python train.py --model="GAN" --dataset="drawn branching plants" --train_examples=36250 --image_size=32 --horizontal_flip=false --z_dim=128 --loss="hinge" --generator_norm="layernorm" --generator_activation="silu" --generator_channel_attention="se" --generator_widths=[32, 32, 64, 128] --generator_blocks_per_level=3 --generator_block="basic" --generator_attention=false --generator_upsampling="nearest_conv" --discriminator_arch="vgg" --discriminator_norm="batchnorm" --discriminator_activation="gelu" --discriminator_depths=[2, 4, 2] --discriminator_kernel_size=3 --discriminator_stem="deep" --discriminator_widths=[80, 128, 240] --discriminator_downsampling="max" --instance_noise=0.2 --consistency_weight=10 --init="kaiming_normal" --residual_init="none" --optimizer="muon" --muon_scale="original" --lr=0.0088 --momentum=0.5 --nesterov=true --orthogonalizer="polar_express" --adamw_lr_other_params=0.0003 --grad_clip=3.0 --cautious_weight_decay=true --magnitude_pruning=0.7 --steps=5100 --batch_size=256 --epochs=36.0 --lr_schedule="linear" --final_lr_fraction=0 --warmup_steps=150 --weight_decay=0.01 --adamw_weight_decay_other_params=0.05
Rows from block 5 of the discriminator, named by matrix and row number. Each number is 500 + 25 x the weight over its row's rms, rounded and kept within 0 to 999. All counts start at 0. Numbers have three digits each. After the name is the row's rms in percent of the matrix's.
# conv: 3x3 conv (discriminator.blocks.5.conv.weight, 128x128x3x3), inputs 66-71, a 3x3 kernel for each
conv.0 115:466500500538525500479500500500434500500500500500526529500500500478500500500500537500550500500500543500542500530538500500500540500531500500550523500500510500526531
conv.1 060:500500500580500457500464500500500457500553500500500500500500500500500500500500482446449500451539500500500500500500500500500500500500572500500500500500500500500500
conv.2 099:500500500500500500473500500500453453500500500500500500500500500500500500500455500500500500500473500500500500500500464500500459461450460500500500500500500500500500
conv.3 069:500500500500500500500458500500500500548500500500500553576500500500500500500500500457573500544560560500500486500500437500500443500500500500500500551500545500500500
conv.4 134:500500500500472500500450463500500487460459500470448479500500500468500500500500500500516477518500468561500444483500500476500500448474500500500473500500500500500524
conv.5 094:500500500500434500500434500500500475552565500500561500500456500443500525428500500500500500500500500500500526500500500500500522446500500465500500500500500500561500
conv.6 090:500463500500500500500500500500541500500516500558544552500500500500500500500500439500500537476500500500460500455500500456500500450500527444500457438500500500500500
conv.7 119:500500500500549500473524477522500500539545513542569516500500463472500500456500500546553568500545561500475500500438500500500465500500474500500500457538500500500500
conv.8 093:500500500468500500474500500564547500500550500500500556500500409520456500500500522462500500538500500500500500500500468424451500521500500500500500500500500500500500
conv.9 118:500500500500500527500500500544558531500500541500500519500500500524500500500500523500500500476500541500485529500500528560526528500500500500500500500500500500462500
conv.10 052:594500500500557500500500425500500500500551500500500500500500500500500551500500500500571500556500500500468451500500500439462500500500500435500500500500500500552500
conv.11 086:461500500500565500544500556500500500500500500500500500500500500500500518500500500453500500432459500500500500500500500467500500500500544500458500516500500520500500
conv.12 120:500468500500500500500525472500534462500500500500526500515527500500552555500500500500500527500500555468443500549500467500532455500500539556553500500542500500542546
conv.13 122:500500548500500538460500500500529500500500500500500500500500529448459461517500500500551500500500500486471481500500538500500544500500500500546500500548500573539556
conv.14 128:500500500500500468500465500500543553500542535526500581500500537500532500527500548500500500500529500531500537500480440543500500478500500500500500500500500500522500
conv.15 071:500540500500500500500500500500500500447500500500500500500500500500454500500517455500500448454452500500463500500547456500546500500500500500500500500500500500500500
conv.16 059:500535500500500500500500500500548500500500500500500500571500500500500500442500500566500500500561500593500541500500500500500531500548500500500500500500500500443500
conv.17 113:500500500500500500500500500500471500500478500500526500500482500500500500500500500500500520500500548540529500500463500500500500500500500500500527500500500500559538
conv.18 058:500454500500500500500500500596604500500500474500500500500500500500500539500500500500500500500500470436500500500500453436500500500500500500500500500500500500500500
conv.19 120:488500500500463500500500500500572500500573500500543500500500500459500500452500545538500500500500449500485453500522463460500500520500500500500500500500500500500500
conv.20 061:500551500500500500500500463559545568500500500552500521575500500500500500500500500546500500500500500500500500500500500500453500500500500500458500500500558500500539
conv.21 063:500500458433500554500500451500500500500500500500500500500500500500551500500500500500500500500500500577500500446500500453500500500500500500557500465534500500500500
conv.22 089:473500500500500476500470500500500500500500500500500480555500478536545477500539500529500538500553459500500500500500469500451500500500500500500500500500500500500500
conv.23 063:387500546500500500500500407500461500500500500500500500456551500459544500451500500500500500500500500500500500500500500500500500500500500433500500500500500500456447
conv.24 135:460500500519500500500457477544465500500500477500500451554538500500500483500446500500500471500519537500500547500500500479500474500500500500500559500500500515520500
conv.25 108:500500500500500500473512560500500524500500500536500500500540500500500550500500551500500500500500527500472500500500500500500500500500500500500500523500500500565500
conv.26 078:500500500500554539500500500500500500500459536500540500500500500500543500500500500500500529500500500500500500500500500500500546500500500500500571500500500557500500
conv.27 114:476500500500500500500541500524500475474500500500500500500500500500500500500500500500500500500500473500453500469477500457428465500500438500439454472500500500500462
conv.28 056:500500500500500500500610427500500521500500540500500500500500500500555500500500500500500500500566500500561462500500500571500500500500449500500546500500500500500500
conv.29 060:500500500500500500542549500500500500500577500544500500500500500500500500500428500500500500569500500468500449500500500557500440500500564500500500500500464471500500
conv.30 077:500540500500454500500500500500500500461540500500500500500500500500500500500535500433500500434500423500500500500500500500537500500500500500500500543500500539500500
conv.31 108:500500500500500438519500472461500500438500548476500500500500500500500500438500500500500500500500500500500500500500521500500500523500500500500477500500500500500500
conv.32 079:500500500500538555500436500500452425500500457445500500500536500500500500500500456500500500500500500500500500500500500500500500500500423500457500500500500500500500
conv.33 066:500442500454448500545500553500500500525500500500442567429544500500500500548500500548500500500500500500520500500500500500500500500500500468500500500500500500447500
conv.34 083:500500500500561500570500500500500500500500500500500500500500500500500515500500500500500500500500561500500458464500553500500500537500542500500500500540467526462500
conv.35 091:500500500500500500453500539500500500500500500500500500500571500585500500500500500500500500500500500500554500500456500500500451500500500500500500553500475500500566
conv.36 058:500500500500455500500500500500572500500500500500533500500500500500500582560500595500500500500500500454500500500500500536500443500500500500500500500500500500500431
conv.37 092:500500500537538500500500500543500500500523500500500500500468500500500500488500467500500500500500500469465500524500500500514514500522524500525500500522500500500500
conv.38 093:460518567500523500478500500563542500543500500553553518500500500467500500454500520555500500452500500500500560611500535563500546500500500500467415500500500500500454
conv.39 068:500500500500500500545500500500500500500500500500500500500458500500500500500500549500500449500500500449500500500453500500500500500500500500500460530500500500500520
conv.40 083:500449500500460500500500546500536538543550554564500567500500500500500500500500455500525500500458500500500552500500551500567500549500554557544500549500541500500500
conv.41 125:540500466500500473539500474500473469500500500500526500500500553461500544512500561475500500500500500500500500500535536500500532500526500500500469445441500445500500
conv.42 140:500500500500500500500500500500500500500500483559500500541500500551500510544500500457500488500500500500444500464480500478500474500500500539500500593552500542545469
conv.43 085:500565544500577500453500500500500500480500500479500447500500500500534500500500500500500581500500500500500500536425500542444500500500500500500500500456500500500500
conv.44 142:500500500459474470500470500500500500482500500500500471500471522457449500500500472500522500471500500455500500500465500500441460538500500500463500480500476500458466
conv.45 088:456453438500500500500473500532500500553500500500500500458500536500500538548500500500500500500500500500500500500500500441452445500536500500500500500500500500500500
conv.46 056:500500500500500500500500500500500500500531500500500445500500452500562550500500500500500500500500500500500500500500500500500500500540500500500594500500500500579500
conv.47 108:500500482525500500500530500565500500500500500540541521500500474448500500500500500500500500500500530500500533500467500500500500555500552465454500549500486471481483
conv.48 123:500500476500525500500514500500452500521462500477441444440500500500500500455500500500500439500542527500500500500500500500500456469500500543500500536500542515500542
conv.49 050:500547551500500439500500500500500527500500500500500500500584414500500500405500500500500500500500500594500500500500500500588500545500500500500500520500500500500500
conv.50 076:500500500500500500500500500500434433500500500564500500500500500500500500500421500500500500500500500500500418500459500500500468500500500500500500500500500500500500
conv.51 057:500500500500500500564500500500500500500500500524500500500500500500430500500500383500500500500500500569500460500529500500500500500500500500500500500500500500500500
conv.52 134:500500471525500500500500500471464458500451464500500434500511450500506500500473462479470457469438500500473467468457462480463500472463444529500500500500533472500500
conv.53 085:500500500500500500500500543439500458500545500500500500454500435500500500464500500538500527543500500500500500500460500500500500500479500500500500500500500545422500
conv.54 082:424500500500500528500500533500500500500500500451500500500500500525500500459500444468500500546500500500500500500500500500500540500500500500500500500500500500500500
conv.55 118:500467480500500500536500500571500500578535500547500556500485474500484430518481449551500500569575552500500500500500500500540500500500519500476500500500500500500500
conv.56 073:500500500459522500500500564452500439500500500500558500464500500500500441500500500500500500467500500552467500500500500500500524500500412444500464459500500500545500
conv.57 065:500500458500500500399500546500500500500500441500500500500500500500500500500500424500552500560500500500500436500460500500500500500500500500500500500500500500500500
conv.58 116:500500500500500530500500556550500500500500522500500514500500533500500500490500481500531500500500519500459500500500500500533500500526570500500533500500500466541500
conv.59 064:500500500531500500500500500500500500500500500500564500500500500500500500500500459500500500500462500451500500500500500500500500444500500500443500500540548500540500
conv.60 092:524466500459468473500500500542545594500500568500500500500500500459500500500500500500576535437500519435500500590500500460500500444500500538500500500500500500460500
conv.61 110:559571581540500582500568575500500500500534439537500550500500500500500500553500500457500500500500500500500500500500534500500473500500500500500500500500500500440500
conv.62 065:500420530500500500500426555442500500500500444541500552500500500500500500500500500500467500500500500500500500500500419500500500500500500500500500500500500500500500
conv.63 069:500453550500500500455500445464500480500500500500500500500500500500500500500477500500500500561500590500513517500500500500500500500500500487500500500500500445500500
conv.64 110:500552500500564500500575536500500500500470500500500500471500500500500500500500500528530500531500531500460470462500500435500500472473453500500500453500500460466514
conv.65 132:500473546500500500500500531500462449500500458500500465459500500500500500500500500526500500500500500476500500500522500540500532500500552473500514500500500538500500
conv.66 116:500500540500500478500477500500500500500500500462500500542528500500500547536576531577500470580500500500500500500500500500478534500547554522500500500500500532500500
conv.67 096:500500525500500500500500500500500536500541500500500500460500500500449500500491500538500500544500553461500500500500500500538550500544551500547547500543464500467500
conv.68 054:500500500500469500500500500500500500500500500500500500550500500546500500500551500582500500500500500500500500500500500500500500500500500500465500500500500500500500
conv.69 137:500441459500500460500500500500476500500454500500520500462452481500500467517500500500473461500500454500500500500500500478525528500518500524533500500542500500500500
conv.70 113:589553538537500540539500514500508500500500500500533500500541450500465500500500500500500500500528457500500500500548544547567582500536545542500547500500500500500500
conv.71 085:526531500500500500480500528500500500500500500500500500500447570500500500500559500500500500500500500500500500548500469535500500500500500500500500500500500500500500
conv.72 074:500561500500500500500500500500500500500500544575500500500500500500500500467574500500500500500500500500500500500500500500500500556500500450500454500500500500500500
conv.73 088:500500500500500500500500468500534500531540500551500500500500500474500446500500468500500500560500500500500500524525471515500500413500529500500500500500500458456500
conv.74 080:500500500500500500461500429500500500500500549500470459500500500500500500500445500500500500551500500552570537500418546500500500423500406475500500500500500500500439
conv.75 105:468500500546500500500500500459500500500489500541538500500500500500500465500529478500500500500500533467500485528541500500500500500500500443445442500500500443500468
conv.76 110:465500500500500500500500500500500500547500500500500524556500479533542471546500500478500525500500500472500500500545528500459459500500500500521500461500500500500500
conv.77 129:500475527500500472500458500474500500500449500544500500452500530525564548500500500466583500500500500554554500528500500500500500500500536500500500500558500474500475
conv.78 123:500500549500500533462471500500519500500500475525480500531500500537500439500500520500525500500515468429500448500527536500474500456500465500461500500500500500458500
conv.79 104:500500522500527546500500518425500500500500500500500500500500500476452500500474563449500531531500474500500453500500443465500500500500539485500500527500458500500543
conv.80 114:500500500500500500500540545500500470405457500500462470500482500541500557500500520530500500500500540538466463500451500500500500562500500500500500500500539500500500
conv.81 066:500581500500500500500500537500432500475500457500500500543500500500500500462500500555500500500500580500500500500500500448500500558500500500500450500500500500500500
conv.82 108:500500500455416500426500500474500500500500500500500476463484500480475500500500500500500469479500500500500500500448500500453500500453500500500500500467500464500500
conv.83 087:500500500500413500436438442500500462500500461500474500500500500500500500443500500464500500442500500500500500500445500420453500500411500500500453500500500500500446
conv.84 137:500475468500531500516526500500500500500500500473500500532555500500517500500500500500500500500500519500545579500540550460478522463438500493477500500500525500500525
conv.85 089:500500446474500500500543500500500500500500500417431500500422500500500500500427528500500533500500500500541500500500500500555500500500546534500443500500459500500500
conv.86 062:500500500500500500500500500500573500500495500500500500500500500500500500500500547500500500450500534500500500500500500500500419500500413500500500477500500500500500
conv.87 071:500500500500500500500500500500500542500547519500560500500500500579500500500500500500463500449500500500500500500500500500500500500527500500500500500500500500534500
conv.88 133:500500456500438500466470500541500500531500500500463500487500500500500500541540500500467500458457500459462527500500500500500500522500500500468500500489500500500500
conv.89 132:456441467500500500500454500440442440442500500500500476500500500467512500500500500500433461500500500500532556434479500477500500500500476521500550500500500500500447
conv.90 077:461476500500500546500540543460500500500500500563440500500476500500500500500500572500500563555551551500500581500500500500500500500500500500500500500500500500500545
conv.91 075:500500550500446500500500500396452500500500500500500500500500465558528513500500500458500500500500500500500500500500500500500500479500554500500500548500500536540556
conv.92 126:500500555500500533454500500500500500456500500455427448500500500470500500500500500500523470459468463500453500500500460500500529559542500500500500500500500471500500
conv.93 123:477500552500500571500500500500485500440500500483481500564521524500500527500528500500500500464463466500438443529480500537500455589546500518500500477500500452500477
conv.94 076:500500500477500500500500500500500500500500500500500500500500500482541500500500500500500500500500500500500500500500445500500546500500500500500500500500579500500500
conv.95 120:500500472472467500500500477500500500500500500444457500500500500473500500500532522513500453544516500500549500500500500500500500500500500500500444500500438500465500
conv.96 131:500500500500528552500500500500500500500500500500500500500509500500500500459458500500524482500557544500500500500500500500500500500500500500536500500549542500500500
conv.97 132:500522526556525515500474466500500457500500500460481448567528500542482500500448500500500500500446452525500500528500500500500538500517555500500500521500473500500466
conv.98 130:500500500500469462500500468475472466465500460500500500500500500500500500500500500500500500500449500500455519500500456472500430500469500500500538500500500451477500
conv.99 058:500542500588500500500558500518544500545500500500500453500567500500500500500500500500524538500500500500500500500500500486500500605500500500426500500500500500500500
conv.100 095:577568555586585500500500500500451500500500500500500500500528500500500552530500500500500500500500522500521500468500457444451461434500500500500500500500500500500459
conv.101 101:500500500500500469529500500500500500500515500500500500500500500500500516500475500500500521473500500500500500593500500500500500500500449480500500556440458500500500
conv.102 074:500500525500500500500500500548541541500500540500500500500500500548500500583500500500500500500500500500500500500500500537500500500531500434500550500464500500500500
conv.103 075:500500500500500500500500500500500500500500540500500500500500500500500500500500500500500500500500500500500500553480500500556500457500500500500500500500533500416500
conv.104 113:465500500500500465459500473500500500500549500500500463500449500449449500500464500500500462500543500500500500543565536500500500528572500474500500500473500500500500
conv.105 095:542500500520500500500500500446458452500500471500536476500540500500500551553500570500500454473500500564500500500551500500559500500500500500500500500467500457463500
conv.106 108:531599573582551563500500525500500500500500449500500489500500500500500500500500500467557500500500500500500500500500500500500500500500500500500553500500500500500500
conv.107 132:476450500500460500500500500480500500477500500500500500500474475500475500468500500500456500523500500521516500600552500500532500471479500500500500500532500451500474
conv.108 126:564500500536500536473500478500487479500500500500500500500468465481500469500519519528500538500554500456477462500500500467500462420432453500500480500500500500468500
conv.109 097:462500474500500483500500454500500500500500500500500500500500500500512500500544500500500549558500500438456500500500469500500466500500500500474500500500500500500500
conv.110 093:552500500500500500500500465539500500500448500526500500500500540500500500500472500500538500500467500500500500500500531500500463559500472500500500541538500500500461
conv.111 110:500473439500458470500500500500500453534500500500500451500500487500500500500500500468500449530500500500500471474426500500456460454500500500500445500461459500500500
conv.112 121:533536500500500500500500500548500500500500456500493500489455500500500480500455500528500486500500500527500500500500455530500500500500500500500476500500500529500528
conv.113 106:500500469500500500500541541436500475500532500500555500448500500500500500534500474500500500500500500500500500500500522500538516500500500456455464500460420500500500
conv.114 097:442500470500500500527500519500558500530568547500500500475535500531500500500500500500500500500466500500500477535500500500501500500539500536500500500531500500500500
conv.115 086:500500552500571500500538475500500500500500500500500500566534500500500500500500500500500475500500500500527500500500467500500500500500500500500500500447500500500500
conv.116 133:500466500500500500500500500540559550570541559500500500500500500500500500500500500535500520500500541531544521517500532466500500500500500484500500458500500474476500
conv.117 101:500500479500500500462500500500500500500500451500500500500500500458468500451500500500500538561500500500543500500500500500500500445500500500462441442460500500500500
conv.118 110:500500500500500500500500500500464500500500500500500526500500500536527537571500500500500500486500556500500500500500500500500500500500500500500500500500500500555500
conv.119 131:500500500500500500500500500472477500500531500500500500500500534469464500500500474552539530450468465500528500537500526500500500463500500500569545500563534500487500
conv.120 108:500467500500500500455465500500528500500500545544500500500500500554500500500476500500500500537500500500500539462460500450439428436451445462500500543500500500500500
conv.121 121:500500500500478500469500500500470500500466500500500500500500536500476500500500500500466500500471542500500536500500500500457500515500511500479500500500500500500500
conv.122 093:599603542530500500572500500561473500500500500500500500500500500500500500500500500466500500500500500500500500464500500539574500500464500449500544462500500468500500
conv.123 057:500500500500500450500500500500500500500500565500500500500500500500500500500500500500500500500500500587500500500500500500455500500500500500500500500408500500458549
conv.124 111:445500500500500500529500500436500500462500532473500500458500500500500500500477563500460500500500500464500500532500500472500558500500475500500500500450440500468418
conv.125 097:443500459538500500528528500500500543500500500527500500539500500500463500500464445500500500500500500500500500500532500545500500500470500434467500448480468500500471
conv.126 111:451529500500500500500500500500542500500500500500500500500500500500500500500500500500500526458500547500500540453500458500500500500556558546500500500500500535500500
conv.127 114:545500500500500549500500500500470500500500500500500500500500500500500500500500500461427449500500500500463500500576572500540535500500500500500500472500512500500524